config.yaml
model: "self-supervised image encoder"
crop_scale_min: 0.2
color_jitter: 0.4
method: "simclr"
hidden_act: "relu"
depths: [2, 4, 2]
residual_scale: 0.2
optimizer: "adamw"
batch_size: 256
warmup_steps: 270
weight_decay: 0.1
Rows from block 5 of a small self-supervised image encoder, named by matrix and row number. Rows with one number belong to one channel. Each number is 128 + 24 x the weight over its row's rms, rounded and kept within 0 to 255. All counts start at 0. Numbers have three digits each.
After each channel's rows are labels from the 100 images, of 14848, where the channel reaches its highest value: "responds to" is what is common among them. Only what is clearly more common there than usual is listed. The data: scattered letters and digits in many colours.
# convs0: first 3x3 conv (model.blocks.5.convs.0.weight, 128x128x3x3, standardized in use, each kernel summed), inputs 0-63
# convs1: second 3x3 conv (model.blocks.5.convs.1.weight, 128x128x3x3, standardized in use, transposed, each kernel summed), outputs 0-63

convs0.88:111134111103129132120070104144126140131144135096142059072149144128094124139123113104141147094164169144135157128146116132101125111125134104116135136180122157106108113097133137120099160145144122
convs1.88:097114132118107108119074119107136129160130123129119113152128152127114135102098129175133184106163120115098118122137126141123127125118105155132134131105119081106133119107104171144132129141149099
responds to: black; brown; the character C; largest: C

convs0.110:110145124080104139142143107148135107126115132143141117078150161095077143132142143083128140101155148156135186153139162135153057109142121138133134099142090135108118133131123146128098133175148099
convs1.110:119169132131092088121148129115104102120122108114091101168068123160158135131116131165121143123126133114141129123140053134112136127075130107116122099075100102097124144143154112147120122135146110
responds to: purple; brown; black; blue

convs0.85:147143123104106146136116114125169142137121120140125112057139163143101101112113162077117139104109125194151135139111152141123078128109124151146143130126141140117103126166127133140099128114133097
convs1.85:094161128120115109124145135154068170141132109121140150130125164187173180102155155139122130112148160127154150148156110132117126132113159097129141119092084086126143146125143100123173112166129132
responds to: white

convs0.33:101163143122150143134069130141126130137132137107108123116146108111112095134144113102122118124145122126162144120132153162134115147172143075114157153157106120138072110094185163155073138168135135
convs1.33:125126116123120084124149099069147087137136088091121118111104085134117101093126113175115128147124113131107136110135138127140125149121127148130128120157088172130184103124099131146085157131155157
responds to: black; the character O; the character Q; largest: O

convs0.25:119152114101104117129149136098127118132114057103149108093156160144105142103135115109121145130114131108128136114076133114132164157141107098135104130149094146161155128142165188147079164133136135
convs1.25:103104152114146148096087150132126108136123125150132128100126175164167111090116155082132099084127140125130118153147136156100085156111150092100132099150128126162102119128143121075148101096107122
responds to: white; pink; yellow; the character B

convs0.47:125124134125129133170082125125140128132102147145142069121140108125081083119162135101109134155109105142141144129125125145111100106128145097119110130149106096189101162125142135153141162150174127
convs1.47:136126118099079091102165133070107111126135157109134125145118129143090127124132131190115157124111109126132122086125142107159124122156150131140137097124110127142150101132110154134135104167170165
responds to: the character C; largest: C; black

convs0.51:113167152150087122156146167115104107141125121102123101076152163139065141120151150128153078165133130142145119124101116113115068172135133134109125138134113127141136136114145152142098124137162134
convs1.51:093143172101088144163091108103186158125134127161178130139142120128139143141089165096158118126133097190151097143139124074156103129114140141139136123113139130098116152132124117128142072148109127
responds to: count: six; black

convs0.13:118136137091128106143145163142128143143123109143142143069124141152084105130106128127137138103142139136127148130108128145117000146111115141154125132129106155126105134144127105134104143140152119
convs1.13:133186127107088132156158146133169123089114116095108095152111112171158134132132143139178142143136105108152107121117117115123172105148110146105127133087121146100158162132160140190136164172162111
responds to: count: six

convs0.113:167129120131120117140151151108120190110114131129139138090120124123095129147144140100107119113131136036132030122114133152104111133136120137121141153156135113139163113114136125155099144141124133
convs1.113:147116141145108136139097145115137189130145135124154132126190136095142125139128149144170135104129111025122042123146125112147107117127147147137108141136141144123122165125130144115135125123134117
responds to: green; purple

convs0.0:138148103128091122081148146129124171109104136118136089105131149123102161130157153116106125116115186132135143134151102154126088153126152125079152143134095125152111134141141137139106130116127126
convs1.0:121096095098140117104123097132157098117116144125126167125128134091160100138051093096160075110138168119136165165096135107160098137131137107135101123125121126159114172109139150127121146136145132
responds to: the character M; black

convs0.15:131153145131131124121150166126124169109123136131146113079108138103107139138164142092118133109119149074146063092118122127121093125147143144144145147179153129129145136128147144186083131119149132
convs1.15:125139142146118113137116157120139169144154118147135104133115136144152120154135132131177123127147132077134060150134103089162079124105185113154120124119145158128125143131095101122154107104126155
responds to: green; black; blue; brown

convs0.11:081133100119150122111100125136132126154141160105116090102149128115100157153092142105155107130124125133141123109064146126110083101123120122159162155116179112182114133159125136136128134098125093
convs1.11:137143138105188107171139131128114141155135102129189155148123131163151159108148144170105133136116144128153106136144107141124107152181152132183168111112126133125168143122108079133114113179133148
responds to: white; pink; yellow

convs0.75:103128142105111139149113126097155132133085103094113144084130133140125133143122123133114155119112130130139119114116115146132116096122125141135118126123123140133131135121135131118101129131068124
convs1.75:111148113153108119141151109148146154057164174152146082132128129126112159178120122102157124151105135153160131145120107132113124104120115101103114147183180174147102138154169138114168116135169127
responds to: white; pink; yellow

convs0.28:140154136134116151137124126106129218104142142119140112098127123116096133134163121081134102113121137091181081114126150110151109155148146123122153159155132170135152147107179137169107106147146124
convs1.28:158150130143109119128130132094128187140152107147115098116115119134136107132104141128179137132131110088137058130136099086142122125081139116111127105107123173130112146141104099154131092078133120
responds to: pink

convs0.46:079160104109124134107153115135142119104137134127142120070157141125085116148143129114136109109126138151168137120124149100141087146156146123107137156156120128134152126118170156221088100124148125
convs1.46:145179157165092110140125144107114133148147119137090123130103115166132126158105135147168102112139097130149116131165113060130129140105161138157134092111119129113126121132111113188117101091120122
responds to: black; blue

convs0.49:074128104138137132137138098134162111114116154103151116109149106157037111142142108096122130104124119148141138146124112139138091130133145138116116147144131131171133126143120134139122139122153104
convs1.49:117114149111145103180105160153140156164098104168165126161122129164175170099172137159087187160127113161128139157132110121110123148158166118142128117114125130116106152121082110113078109119109143
responds to: white

convs0.125:111131144102071114143141110142079140093132124108087154085152139127103108104132145106126130094152171123122126123159115134139099106147137128142111134153109113141107154129183143138104132156143117
convs1.125:143142129133150109129140138126118119139158134132163139129132121181136133089139131170107145129119138122147080160134146148138115182167134140140129118177096159142185126110145111111089140139142163
responds to: white; pink; yellow

convs0.44:133134115147130115139131148134132163111140134119112120117158125104119151137146129114118116119103133213105093118137145143000124143128129127138138168152125110137141120109146041147116130147142160
convs1.44:145130141105106129142090134114134124156094120120120116108211124127138147112106100132133111125132102162044128140126144105042112138130138124139128170169124100138148140116128179124128122133095128
responds to: red; purple; blue

convs0.111:131130113132114134138148140135142029113140131119127107102142127110088144150151131096098118110119125214123119122126133147000106118148128139125140151144126109134130110119146074155109134147137143
convs1.111:141128149122118138134103138143115066161112122122110153121177134133141140111130107123126102126154106202054166134148147093059114152119118137148129176159117081132132127124141177117124126112082110
responds to: red; blue

convs0.90:127171122122087115117160148143119139107131087099112143118132060066100100116136099066102143127114139151168137140115119161104081136154142088128119130121121159160110113182166113137135170181158127
convs1.90:101123100095115106105137168080125100118099109116096139102133090142145120115118092147122130110143134065184131127140124169156100160143162129134130111117128108133159078108112196118132158146153167
responds to: black; the character H; purple; brown

convs0.87:119133132083115131116112135139094138116114104142118138076163140114091128131118113106116101129119145108133122095117122123154145116142121115136131138125127128136127151105179163167067170144139114
convs1.87:105111152141164117107126153128094134191132145150173147131138190157155164120125159157113109092127159119113112118147126162131130144106160090169122105126079103146134141160141083112152111135106135
responds to: white; pink; yellow; count: six

convs0.58:091120124130142126120148128134103080104123141113143101094132168153123144135150137092096100123119129092208163104111095157207154106148130140107159123125113167142123146121143147164097167166149160
convs1.58:089135150121153125121123124125131087169180142180125123122048148114128121142131115113099121124132131112160139116139096123195097131106136133134137055099148127147091134143087067115142105120121122
responds to: blue; purple; black; count: six

convs0.116:092161098098123135119134122148140119103119110146116093118157155135134067159145102116114125117109148128140139152095139143130119145133133115100094133152106086090163140160151151122087143128139139
convs1.116:130079092144128119112129187132118122125157109100122131095111139117120105101127119103145144113164151145121104123144122084131115085117118136116180152121123165169116112128120133162127133126129135
responds to: black; purple; brown; count: six

convs0.41:125150033112141120118130141149168131092111131123155101101139134130111105154136150104113195084125140137127134165116134144132109128119152099118127159126148152117158114083137124125102148144143155
convs1.41:129116153131158107136073144109117126136151110119167146159094129127132128083173195144127176176130112130105117127114110080139117115145115111121122173094105144100106166107101110104099099101130114
responds to: blue; black; brown; the character U

convs0.122:066130097122130130136139104153107090093144115109141126094157112107077172184122116085152102131135145129156162122075117130159123106113103127124127138133158114144124132129140133145097131145118117
convs1.122:120141147098145112128110160114114089147122094130111135146086128144128125138153133152116169159137120159157101142125092104137107120143148126168147090091135142115103116120064113170094117171106138
responds to: purple; brown; black

convs0.104:132137080098139127112120118115113136087139166128120131063149130173125107181124128077079135182151151140147155141156121135137103135110127146115129126181188073127128110135129135106095138098124152
convs1.104:092155154138126108120102146120140130102159112102071104139111126141110113154147120120162149187134114144148129171103148098134140098155140134091115130131184152132104127110087171162100130134145116
responds to: brown; purple

convs0.45:127132131120108163134112104152134135109130120054139095115151134162088099138166141112150074139134148138149148118113127141124133118163106138146115160161113154210128083117152158143094155160131108
convs1.45:110103107099127161115129180092111125146113106149103117097131110112117071113110114124119143154131118147111086101102140129129115121179147147125111142155110190110122123135101126148095145108133165
responds to: the character C; largest: C; black